config.yaml
model: "spectrogram VAE"
win_length: 512
encoder_norm_position: "pre"
encoder_activation: "squared_relu"
encoder_fused_qkv: false
encoder_moe: "top_k"
encoder_shared_expert: false
decoder_blocks_per_level: 2
beta1: 0.9
beta2: 0.99
eps: 1e-08
steps: 12200
lr_schedule: "cosine"
final_lr_fraction: 0
Rows from block 2 of the decoder of a small spectrogram VAE, named by matrix and row number. Each number is 50 + 12 x the weight over its row's rms, rounded and kept within 0 to 99. All counts start at 0.
After each channel's rows are labels from the 100 clips, of 14976, where the channel reaches its highest value: "responds to" is what is common among them; "band" is the frequency band that holds the peak. Only what is clearly more common there than usual is listed. The data: struck, bounced, scraped and rolled objects made by modal synthesis.
# conv: 3x3 conv (decoder.mid.2.conv.weight, 256x256x3x3, each kernel summed), inputs 128-255

conv.173:51 42 49 57 39 35 68 28 49 37 53 51 60 54 34 50 28 32 55 38 51 47 53 69 67 39 51 47 39 37 43 37 57 70 63 46 41 42 56 46 33 51 35 41 37 50 70 58 27 64 59 57 40 49 55 48 30 54 52 66 40 30 68 56 47 72 47 45 33 39 41 19 41 40 53 44 52 42 43 46 53 65 58 33 57 37 49 33 53 43 47 47 49 50 32 38 51 49 58 39 49 51 49 50 50 64 35 43 25 56 35 29 43 50 68 40 48 38 57 38 61 52 47 28 52 73 67 35
responds to: repeated hits; rubber-like damping
band: 1000 to 2000 Hz; 500 to 1000 Hz

conv.227:55 56 37 53 45 37 50 25 59 55 44 54 47 52 32 56 48 43 67 46 52 58 45 86 75 26 47 55 52 49 41 46 65 58 52 51 37 45 47 48 53 60 45 35 56 49 83 46 21 41 61 52 38 48 67 47 31 39 57 51 55 30 49 56 51 85 52 47 50 54 49 52 40 49 52 63 56 57 54 57 59 77 46 45 42 44 49 28 58 65 49 56 57 42 50 26 46 51 59 58 60 49 40 46 53 70 31 59 44 45 33 21 55 51 77 59 48 29 42 44 69 46 48 33 49 83 77 46
responds to: small; material: steel; mains hum
band: 1000 to 2000 Hz

conv.190:55 55 24 37 43 45 56 58 50 36 50 43 42 37 64 54 54 50 35 36 22 62 64 39 41 54 58 31 32 25 64 38 40 62 51 53 48 56 40 42 51 41 50 50 37 39 39 68 66 53 40 56 41 51 38 48 59 55 56 23 49 61 40 41 45 36 51 15 36 40 52 49 56 28 41 41 43 42 41 52 41 40 52 44 39 33 57 58 33 52 51 59 35 64 43 61 38 52 49 55 35 42 48 41 41 33 57 27 62 42 68 64 51 70 46 20 25 28 49 67 50 61 60 80 59 40 43 47
responds to: repeated hits
band: 500 to 1000 Hz; 250 to 500 Hz

conv.181:61 65 50 28 61 47 56 45 51 47 39 65 46 40 47 38 57 50 54 52 62 19 43 54 55 55 55 50 32 45 49 40 55 59 56 51 68 28 60 57 11 45 59 46 54 48 56 47 50 54 54 47 46 43 67 34 45 51 30 49 36 46 53 37 65 58 54 61 33 44 34 35 32 56 26 49 49 44 23 57 33 57 58 33 71 55 48 52 60 55 38 31 27 65 44 49 23 45 59 49 38 60 82 55 62 27 48 34 54 35 47 49 00 49 58 24 47 43 44 45 58 46 59 46 65 60 62 50
responds to: hard striker; clipping; text has "clipped"
band: 4000 to 8000 Hz

conv.119:39 64 55 60 46 64 48 53 55 46 52 52 57 55 52 24 60 47 60 67 65 60 58 46 39 58 20 43 54 53 53 41 60 52 41 39 64 37 46 35 35 57 52 45 46 41 41 63 46 47 68 45 45 39 60 61 49 10 47 62 62 50 54 52 47 51 43 38 66 54 59 56 56 46 62 38 56 69 52 39 64 51 47 32 51 52 48 53 50 67 44 32 40 58 52 56 45 41 41 49 59 51 61 51 51 51 51 48 65 59 30 48 35 48 27 76 45 49 45 51 37 39 33 33 40 40 51 52
responds to: text has "plate"; steel-like damping; repeated hits
band: 1000 to 2000 Hz

conv.121:55 53 52 47 54 65 45 86 27 55 46 49 47 56 76 43 47 61 30 45 56 34 56 32 34 75 55 52 46 53 64 54 30 51 49 49 53 42 54 56 36 52 60 54 64 58 30 60 73 46 67 48 53 56 63 61 81 52 43 48 52 88 55 51 64 31 58 60 51 60 46 60 43 56 50 51 50 52 48 46 51 29 60 59 64 57 59 76 65 52 57 45 53 47 48 73 40 45 34 56 41 42 51 52 59 30 84 56 51 55 68 86 50 41 33 51 52 46 50 61 30 40 51 47 59 29 31 52
responds to: clipping; text has "clipped"; steel-like damping
band: 250 to 500 Hz

conv.19:46 60 40 65 50 33 48 14 54 53 56 56 48 57 32 46 44 55 56 35 35 49 56 71 69 28 56 41 30 39 38 57 59 44 63 64 45 50 52 51 49 57 49 33 58 45 71 47 14 32 63 50 46 56 65 38 25 52 43 53 59 23 47 61 44 74 56 52 41 60 45 51 48 38 47 48 59 41 47 51 55 68 50 44 39 29 61 35 63 54 52 48 62 39 54 27 51 43 56 57 51 43 44 60 42 56 22 63 57 47 32 13 47 46 68 53 61 28 52 45 63 52 54 47 57 73 67 43
responds to: clamped rod; glass-like damping
band: 1000 to 2000 Hz

conv.57:51 42 39 48 50 64 51 81 33 40 46 40 51 55 77 39 58 63 33 46 45 42 42 38 41 69 45 54 47 52 64 43 36 46 54 39 43 44 43 58 39 45 44 58 59 38 38 48 78 39 61 54 46 51 61 43 78 54 45 48 58 83 52 44 37 39 52 48 43 56 55 37 45 43 43 52 49 53 39 43 46 41 42 45 69 40 52 72 61 45 51 32 41 49 42 76 38 34 40 36 37 46 56 49 56 23 89 40 50 56 78 89 43 35 41 44 54 46 48 64 40 50 52 53 45 41 41 42
responds to: clipping; text has "clipped"; membrane
band: 250 to 500 Hz

conv.199:69 49 42 51 33 35 54 21 52 45 43 51 47 51 36 55 45 47 57 49 53 31 48 74 70 35 51 43 26 43 34 50 60 36 55 51 50 54 42 34 33 55 38 28 40 55 73 41 12 41 58 42 42 46 49 39 26 51 47 46 56 28 53 54 65 76 50 47 44 54 39 46 43 48 49 41 42 49 40 52 33 70 48 47 59 39 45 37 62 55 38 40 48 48 42 30 50 43 59 47 47 34 45 62 56 59 24 54 55 56 30 20 39 33 69 33 68 50 55 44 63 38 41 42 50 78 71 31
responds to: small; clamped rod
band: 1000 to 2000 Hz

conv.141:58 26 39 48 55 49 57 50 47 37 62 55 50 68 56 42 48 51 23 55 73 48 53 52 58 48 51 62 53 39 48 37 22 45 48 15 53 66 68 49 51 74 51 47 30 56 52 43 57 33 50 38 46 54 66 46 50 67 56 41 69 52 49 30 66 58 65 56 57 39 71 52 79 35 61 59 51 50 58 36 49 47 47 67 51 42 47 54 64 61 30 51 38 52 38 52 53 51 58 53 11 43 49 15 44 51 51 45 55 55 52 55 36 39 50 57 73 56 62 53 47 56 73 49 68 63 56 31
responds to: round plate
band: 0 to 250 Hz

conv.232:50 62 43 48 42 37 44 27 61 50 46 47 43 47 32 48 53 37 63 43 41 46 45 84 76 25 54 50 51 35 40 51 65 52 57 45 33 49 46 41 49 51 40 32 52 46 84 42 18 39 49 50 40 53 47 51 29 48 52 42 46 32 44 56 38 84 50 41 42 54 51 52 50 41 48 52 49 44 51 54 53 77 31 48 42 42 47 31 54 52 49 52 56 48 54 27 49 55 61 51 56 43 43 49 45 64 28 53 55 49 31 20 53 54 76 58 55 38 53 43 69 42 50 37 54 86 78 46
responds to: steel-like damping; mains hum
band: 1000 to 2000 Hz

conv.35:44 45 42 51 43 67 61 68 33 46 35 43 36 42 61 29 41 66 37 45 53 40 39 35 41 66 34 41 45 44 55 26 39 43 30 38 60 36 40 38 38 48 66 46 38 48 42 38 67 41 35 50 50 53 42 39 60 38 54 31 44 65 46 46 43 37 44 35 41 59 35 38 21 48 36 41 52 51 49 28 49 41 34 16 54 47 51 76 40 35 49 51 41 32 41 60 49 55 50 35 38 48 53 51 41 40 71 47 33 50 54 65 45 54 39 45 42 36 30 54 40 49 44 45 56 38 38 47
responds to: small; steel-like damping; shape: clamped rod
band: 250 to 500 Hz

conv.191:56 68 65 59 46 55 45 60 82 60 47 70 43 46 67 77 47 57 70 67 65 32 41 56 73 67 41 58 45 52 60 63 78 53 49 76 67 64 38 54 47 65 52 53 57 62 54 55 64 43 45 45 58 42 62 47 60 49 54 50 51 60 46 53 47 58 53 43 45 32 58 40 78 69 38 38 48 54 54 54 43 57 51 60 36 44 39 63 49 44 50 44 47 68 79 64 51 37 68 31 57 57 62 40 59 99 60 60 72 57 61 66 53 46 71 44 48 36 41 58 62 40 57 59 50 57 72 41
responds to: clipping; white noise; text has "clipped"
band: 4000 to 8000 Hz

conv.139:61 43 36 49 60 44 50 49 65 34 40 30 52 56 53 56 64 48 52 51 58 48 42 51 53 57 45 52 58 44 48 53 65 47 53 30 55 42 40 62 55 40 51 52 57 53 45 30 52 47 63 46 32 50 43 59 47 52 41 41 51 45 51 58 50 49 00 39 58 44 59 58 36 43 56 17 00 51 50 41 42 51 62 58 60 60 44 49 42 42 53 44 49 65 58 44 36 51 58 00 42 51 30 61 43 60 47 00 66 57 52 52 43 57 54 53 52 37 55 45 53 48 46 50 64 51 58 59
responds to: bouncing; small
band: 250 to 500 Hz

conv.125:36 67 47 44 46 47 63 48 59 42 14 44 70 58 52 18 49 60 32 55 26 67 52 49 45 47 59 76 40 47 46 47 48 47 36 51 64 40 50 59 38 50 59 48 42 52 53 70 56 58 28 56 49 70 73 55 46 44 59 36 54 49 42 40 54 45 41 48 39 38 29 30 74 40 59 46 65 38 43 42 49 51 57 41 63 57 57 56 44 51 36 55 57 53 40 49 63 54 46 43 50 60 47 51 41 97 44 23 21 23 47 54 66 88 49 25 24 54 57 58 47 63 58 78 53 47 46 26
responds to: repeated hits; rubber-like damping
band: 250 to 500 Hz

conv.249:55 48 48 54 56 49 64 51 60 60 41 64 83 52 43 49 76 47 54 50 48 53 61 48 45 57 60 45 52 56 47 42 45 68 50 48 61 59 48 56 53 57 59 41 61 56 49 45 49 67 46 60 36 51 55 50 50 57 27 61 87 50 66 54 60 44 45 43 44 47 61 48 55 57 55 51 00 49 52 46 51 52 60 81 43 94 68 53 26 40 48 49 57 67 54 49 34 55 61 34 36 44 47 54 73 99 48 58 44 58 53 52 50 51 54 45 19 50 41 45 57 45 65 46 60 48 54 53
responds to: clipping; text has "clipped"; steel-like damping; text has "noise"
band: 250 to 500 Hz

conv.164:59 44 40 37 44 38 51 30 62 38 40 43 38 33 33 52 38 32 56 29 47 57 52 75 72 36 49 55 44 41 33 46 63 61 57 37 35 37 49 51 30 58 37 38 56 43 76 51 38 56 47 39 40 47 49 46 30 55 48 38 40 29 47 54 49 75 50 54 34 39 45 39 46 40 36 33 39 46 49 46 42 72 54 75 52 55 54 37 43 37 47 32 49 64 52 34 44 53 66 36 34 35 59 44 48 62 35 54 38 53 43 33 43 56 74 29 53 40 46 40 71 62 56 39 61 82 76 31
responds to: rubber-like damping; repeated hits
band: 2000 to 4000 Hz

conv.82:50 39 54 52 60 47 73 51 32 51 70 60 69 56 53 13 49 43 57 66 43 66 64 55 57 58 36 60 52 45 55 43 57 48 53 52 45 67 55 44 40 37 58 49 40 66 56 44 54 35 32 47 45 39 57 60 51 37 38 42 47 49 44 57 62 60 71 37 44 57 64 48 66 48 58 55 57 62 48 44 28 67 37 65 48 35 51 55 53 50 40 51 23 51 31 56 46 54 51 57 42 42 28 39 22 40 52 37 65 71 51 58 39 32 49 56 54 41 56 48 54 46 54 45 61 54 64 45
responds to: large; round plate; shape: ring
band: 250 to 500 Hz

conv.26:42 24 59 78 49 46 59 51 52 61 50 57 56 32 46 58 41 43 61 54 42 48 45 52 52 56 56 35 18 59 44 53 58 77 47 40 58 65 49 47 45 47 43 37 61 30 55 62 45 59 54 69 48 44 48 45 48 58 21 64 44 49 57 35 71 56 53 50 60 36 35 31 53 43 45 57 51 54 52 54 38 57 64 31 58 60 56 51 56 42 62 36 18 65 53 53 59 28 60 49 57 44 68 44 42 72 47 53 51 65 49 54 34 35 56 56 43 64 28 45 50 46 62 49 61 55 59 53
responds to: small; repeated hits
band: 0 to 250 Hz

conv.80:61 56 69 62 58 52 57 47 67 18 44 37 64 48 49 68 52 55 55 75 61 60 65 52 50 54 48 51 54 33 45 31 45 55 57 66 53 34 55 57 51 62 54 53 60 61 49 59 50 64 45 58 36 54 58 53 46 63 47 52 47 45 26 59 42 49 15 47 38 43 60 51 67 45 53 51 30 47 61 41 45 44 64 58 56 68 57 47 37 36 60 48 47 60 76 52 39 61 48 47 50 55 44 51 52 79 50 12 44 41 50 52 44 55 55 38 31 44 51 42 49 51 62 39 49 49 54 42
responds to: bouncing; small
band: 250 to 500 Hz

conv.72:51 43 34 36 60 44 41 51 54 63 55 49 53 41 51 56 64 44 34 50 55 32 34 25 30 56 54 41 53 56 63 58 28 57 65 52 35 38 65 69 41 36 31 61 54 44 24 46 49 42 52 57 58 43 30 40 57 49 48 46 47 51 56 44 33 26 46 54 43 47 50 41 40 61 37 60 42 54 39 47 51 28 30 63 58 47 52 49 60 54 49 39 40 56 31 48 39 57 45 76 39 45 53 64 61 19 50 39 78 17 61 51 41 51 37 34 35 53 50 50 51 42 26 57 53 28 33 73
responds to: clamped rod
band: 500 to 1000 Hz

conv.130:76 68 42 26 57 41 61 40 67 37 43 53 50 68 51 52 52 55 44 52 43 62 53 58 62 51 56 36 36 37 56 60 56 48 54 45 42 47 54 68 47 45 46 55 51 45 61 56 45 57 58 65 47 48 40 57 49 59 57 38 50 45 45 51 18 58 39 55 23 26 45 44 69 60 51 56 41 31 35 59 36 58 63 64 46 50 41 51 48 57 59 68 50 69 68 45 53 78 66 63 34 48 66 50 72 68 41 46 43 31 60 50 45 32 62 03 61 57 72 43 60 34 26 57 44 67 63 54
responds to: round plate; steel-like damping
band: 2000 to 4000 Hz

conv.231:44 00 52 58 43 45 41 47 52 72 48 49 55 64 47 71 42 56 64 39 41 62 44 54 60 54 64 48 69 46 54 65 58 64 49 74 31 47 46 51 61 61 49 54 42 53 50 42 55 66 54 60 57 57 39 52 53 46 66 53 59 47 47 57 32 48 47 39 51 44 36 60 51 47 63 58 49 36 44 48 62 52 44 30 19 30 71 49 37 53 69 55 60 48 72 51 66 65 47 59 19 49 42 50 22 45 52 70 27 14 54 50 56 53 63 48 28 57 48 46 57 67 47 42 49 45 52 67
responds to: small; steel-like damping; shape: square plate
band: 2000 to 4000 Hz

conv.15:62 34 47 43 53 32 70 23 57 44 47 62 44 56 37 61 35 35 64 40 58 49 44 83 74 29 45 66 32 53 44 50 60 48 58 45 40 61 45 52 59 56 36 35 56 66 76 48 27 49 58 59 38 31 43 59 30 39 50 40 39 26 46 53 38 79 55 39 57 49 43 51 37 55 45 46 43 60 44 54 51 70 51 46 59 61 44 27 45 57 47 50 59 42 58 34 46 58 61 55 56 47 45 56 59 67 31 55 42 49 44 27 52 34 73 53 56 53 60 45 65 47 39 39 49 78 72 54
responds to: mains hum
band: 1000 to 2000 Hz

conv.241:54 81 47 59 39 44 74 45 61 50 22 68 64 48 54 56 64 57 48 66 50 47 42 48 48 48 43 53 50 48 49 63 54 57 41 79 53 22 60 54 60 58 47 53 50 40 46 43 60 66 54 52 33 55 49 55 48 48 33 60 88 45 63 39 71 49 42 47 39 38 55 53 90 43 41 36 44 59 54 51 50 49 57 61 38 51 60 52 64 31 27 49 58 56 66 47 67 45 54 18 60 42 61 68 37 58 57 05 45 57 44 53 72 64 50 49 17 51 54 43 54 77 45 68 35 46 53 34
responds to: small; bouncing; repeated hits
band: 250 to 500 Hz

conv.75:26 71 43 51 55 51 55 47 73 41 50 39 47 44 52 44 58 49 46 56 60 52 58 49 50 52 57 51 29 39 52 58 49 52 59 40 59 40 54 55 53 31 50 51 47 49 45 34 57 48 53 45 52 52 45 34 48 58 66 56 40 48 13 44 42 46 15 42 37 41 48 36 68 57 53 57 40 62 58 00 39 40 56 37 64 52 38 48 58 62 38 43 40 69 68 51 33 62 51 43 53 43 50 63 48 59 52 39 42 49 48 53 53 45 53 35 23 42 64 50 52 42 52 43 53 46 55 39
responds to: bouncing
band: 250 to 500 Hz

conv.18:68 35 48 46 34 45 14 54 47 83 38 76 60 52 46 74 35 45 63 44 67 16 50 55 48 58 46 27 70 39 48 37 58 58 26 55 54 51 54 32 41 46 70 36 41 64 48 32 51 40 39 17 38 67 61 52 51 33 50 30 70 49 51 54 57 47 47 61 57 76 35 59 35 48 47 43 51 59 50 38 44 56 38 59 35 42 56 52 47 59 65 42 49 41 53 50 37 64 53 76 55 39 33 68 51 48 55 49 67 55 48 52 31 50 48 39 46 35 22 46 53 64 56 49 62 50 51 70
responds to: steel-like damping; bar; mains hum
band: 250 to 500 Hz

conv.233:58 55 50 59 57 47 52 52 40 30 54 55 72 59 52 53 52 41 48 61 55 57 46 47 52 52 38 37 44 40 58 52 50 41 47 57 42 43 55 59 59 47 35 67 41 72 46 51 41 52 48 35 65 31 73 69 59 58 48 47 58 53 46 54 52 55 57 49 30 53 50 52 47 37 55 33 52 58 68 45 36 57 29 58 36 58 72 50 49 41 62 55 46 39 44 52 55 37 65 41 65 66 51 53 39 22 49 56 38 63 55 54 60 38 46 57 61 38 44 42 62 70 39 55 47 52 51 14
responds to: large; ring; bar
band: 0 to 250 Hz

conv.63:45 56 53 53 48 72 60 92 27 48 59 46 52 36 76 32 46 52 33 50 51 56 55 30 31 80 49 41 42 53 60 48 36 45 47 41 61 36 52 45 53 45 56 51 51 58 31 59 74 54 50 50 50 56 50 53 77 49 49 51 43 88 56 52 55 30 50 44 48 56 55 60 40 56 51 44 48 47 55 52 50 30 58 55 56 58 51 80 46 52 46 57 50 40 41 78 48 52 31 43 53 43 48 50 47 29 84 45 39 47 56 85 49 55 31 54 35 53 48 58 30 57 58 51 50 29 30 47
responds to: steel-like damping; clipping; text has "clipped"
band: 250 to 500 Hz

conv.60:48 41 44 47 44 52 44 48 53 72 33 38 48 65 50 43 30 51 50 54 50 42 37 54 50 50 68 59 66 55 56 55 47 77 48 55 58 54 42 52 45 60 63 50 58 25 46 47 56 75 41 68 57 52 27 48 48 47 53 61 66 52 48 45 49 45 47 67 70 61 30 74 48 55 61 43 47 48 39 42 68 42 46 29 51 76 56 49 49 51 48 39 60 46 86 48 62 56 46 56 01 77 60 60 61 56 54 71 67 35 51 46 50 71 54 43 55 70 42 57 52 49 52 47 62 43 41 71
responds to: hard striker; steel-like damping
band: 2000 to 4000 Hz

conv.131:47 40 62 61 58 55 56 55 77 46 59 56 62 57 58 79 47 54 75 60 46 65 47 63 66 60 62 56 58 60 59 60 75 37 53 61 62 67 46 67 60 54 62 56 35 48 60 44 58 49 60 51 59 61 45 39 58 59 62 44 51 57 51 37 50 62 48 70 64 53 48 58 67 41 40 61 66 39 56 50 65 64 59 47 55 55 46 56 43 53 42 66 52 57 66 59 62 47 70 50 73 55 69 48 54 99 51 49 47 47 58 58 63 53 67 63 61 54 55 52 70 48 61 60 42 61 67 46
responds to: repeated hits; steel-like damping
band: 500 to 1000 Hz

conv.174:49 43 59 54 65 66 51 92 43 48 58 44 52 47 73 36 44 40 46 44 43 41 46 42 47 79 49 39 34 68 83 60 50 39 53 53 56 38 54 63 53 31 40 74 54 62 44 63 59 46 48 46 70 29 41 34 91 46 49 51 36 88 49 43 39 44 49 47 52 64 42 52 37 59 48 51 53 45 47 54 50 44 36 48 48 44 55 68 24 55 34 61 40 38 21 77 47 53 46 49 58 35 43 49 24 28 71 38 43 39 61 75 46 42 47 52 49 47 49 59 47 48 33 57 55 44 47 47
responds to: clipping; text has "clipped"
band: 250 to 500 Hz

conv.162:18 24 38 41 56 32 46 42 44 49 58 54 22 38 46 66 33 51 42 51 34 50 52 53 63 54 51 44 50 56 38 48 48 59 51 56 56 52 52 50 48 64 64 59 63 56 57 46 46 49 55 53 55 61 70 39 45 58 47 59 51 41 46 39 57 54 41 75 49 31 76 52 45 68 72 47 44 43 45 48 44 59 65 65 59 62 55 47 43 70 53 58 25 56 19 56 32 59 67 59 45 73 60 24 56 48 43 55 50 37 41 46 40 49 64 43 45 67 55 48 63 36 51 44 57 63 58 48
responds to: mains hum
band: 0 to 250 Hz

conv.96:52 45 51 68 50 56 47 55 22 53 60 45 41 54 50 33 61 66 25 45 50 18 31 30 29 58 37 52 55 44 57 27 33 38 59 49 38 43 47 63 20 49 33 61 69 44 32 46 57 28 76 43 54 38 55 49 56 62 50 81 58 57 48 53 45 31 44 38 46 48 68 39 35 48 45 25 57 62 47 66 43 29 44 47 50 41 56 55 55 51 54 45 45 32 38 54 48 25 36 49 40 55 41 75 44 33 69 51 57 60 63 59 48 19 31 46 34 31 38 52 29 38 44 30 50 33 26 47
responds to: rubber-like damping; repeated hits
band: 250 to 500 Hz; 500 to 1000 Hz

conv.30:39 56 65 47 69 56 59 49 56 54 42 60 41 63 52 43 46 51 58 58 35 49 69 64 57 50 44 43 43 60 58 49 59 75 48 34 65 52 47 59 63 39 51 60 42 25 57 99 51 39 26 55 43 50 47 59 54 61 24 36 37 49 46 54 19 62 55 60 35 54 35 44 52 62 60 60 48 57 70 47 39 54 43 52 33 22 35 49 57 51 47 44 67 44 44 49 74 65 49 54 52 68 18 57 61 37 57 27 61 68 56 58 42 50 52 56 41 41 43 41 53 29 44 63 69 56 54 65
responds to: mains hum
band: 500 to 1000 Hz

conv.152:47 49 43 44 58 59 49 79 40 43 51 40 48 46 82 50 52 52 36 50 34 51 37 37 39 71 55 48 46 57 78 58 42 58 49 47 53 43 46 57 61 47 45 64 54 38 33 51 77 52 35 44 62 50 33 48 82 52 55 40 46 82 44 39 43 35 53 59 54 54 38 54 43 43 51 52 47 46 49 47 51 35 46 50 58 59 60 70 40 57 53 46 59 53 51 83 52 48 35 53 39 53 47 45 50 21 76 53 56 48 79 82 47 63 42 48 38 65 50 75 38 66 54 69 46 34 38 59
responds to: clipping; text has "clipped"; steel-like damping; shape: round plate
band: 250 to 500 Hz

conv.210:52 37 59 61 44 58 48 59 72 61 46 62 36 52 59 79 46 56 77 63 68 46 46 63 72 67 55 46 53 50 53 52 76 41 49 77 80 67 52 48 52 52 61 48 60 60 63 47 57 48 50 44 56 45 49 51 54 57 51 64 49 55 52 53 59 66 49 58 59 54 59 51 58 68 40 60 38 64 54 64 46 64 58 41 47 42 37 60 53 56 50 48 51 37 68 61 52 45 65 53 70 64 46 45 55 99 58 56 51 59 52 62 54 49 72 51 71 54 37 53 67 54 47 53 64 65 71 55
responds to: small; steel-like damping; clipping
band: 250 to 500 Hz

conv.123:56 52 66 59 61 55 33 47 64 37 66 51 21 56 53 58 56 44 64 71 57 50 63 49 54 52 43 36 48 63 47 46 57 71 69 54 38 68 44 54 60 32 48 46 64 31 49 84 55 37 33 42 28 46 40 55 48 67 53 30 31 50 41 38 35 51 31 57 49 54 56 33 29 54 45 46 37 53 59 33 40 47 51 38 61 33 42 49 47 64 46 31 38 60 48 49 47 49 58 62 59 43 43 38 53 40 58 48 60 62 49 51 39 28 51 60 66 22 49 40 52 22 50 39 54 55 58 73
responds to: bouncing; rubber-like damping
band: 250 to 500 Hz

conv.151:53 50 67 42 54 48 41 38 67 46 49 54 58 39 50 57 38 44 62 56 53 36 53 67 70 57 56 45 41 56 56 39 65 38 49 37 57 60 38 58 39 42 38 58 48 42 68 58 44 60 52 42 54 48 43 42 43 61 33 59 46 38 54 49 52 69 48 53 51 32 46 46 42 48 46 35 24 62 40 38 34 67 58 55 59 62 33 51 46 36 56 44 37 52 68 50 56 40 75 30 51 50 47 59 65 99 49 47 49 77 65 50 44 32 65 47 55 73 59 52 64 41 35 57 48 70 71 53
responds to: steel-like damping; white noise
band: 4000 to 8000 Hz

conv.159:48 43 29 40 23 44 46 46 32 56 50 87 37 47 58 69 54 65 12 56 38 43 40 45 46 39 49 30 51 46 44 36 26 43 43 51 41 47 68 31 53 48 58 45 31 45 44 33 66 52 37 57 40 76 36 48 45 54 66 29 50 52 51 47 50 37 49 64 53 33 64 33 45 47 45 44 44 56 51 42 42 42 56 64 59 51 53 54 63 71 43 48 57 47 29 47 33 39 26 77 25 36 43 43 50 51 52 43 56 61 56 55 62 64 40 38 78 47 33 59 23 58 63 59 59 52 37 70
responds to: steel-like damping; glass-like damping
band: 1000 to 2000 Hz; 500 to 1000 Hz

conv.150:63 53 64 53 47 50 50 52 36 47 47 71 44 67 58 28 43 38 53 53 65 42 52 61 57 63 49 56 28 43 60 58 51 50 36 50 36 25 41 46 36 27 43 51 41 61 55 64 44 78 64 51 57 53 54 65 53 10 46 53 57 47 59 65 48 56 44 27 39 36 49 29 53 55 68 42 37 58 36 43 17 53 51 44 54 49 39 55 63 67 63 41 48 45 61 60 34 46 59 76 42 44 59 71 41 56 47 62 70 59 36 53 60 35 52 40 68 44 65 52 50 63 25 45 51 57 51 51
responds to: large; bar; ring
band: 0 to 250 Hz

conv.11:54 22 65 63 35 50 61 49 32 36 30 23 66 47 52 47 18 50 53 66 58 45 64 58 51 56 34 36 76 59 47 62 47 51 64 56 35 57 52 50 45 33 50 45 56 54 56 77 51 55 37 68 46 47 50 54 50 61 38 61 45 48 25 31 55 55 43 40 65 59 41 46 60 53 29 52 82 41 47 37 44 51 31 32 78 43 54 48 63 48 44 41 36 70 40 55 75 41 38 57 67 59 44 51 45 45 55 41 48 50 55 57 41 60 55 51 28 36 49 41 41 53 43 62 28 46 51 45
responds to: bouncing; rubber-like damping
band: 250 to 500 Hz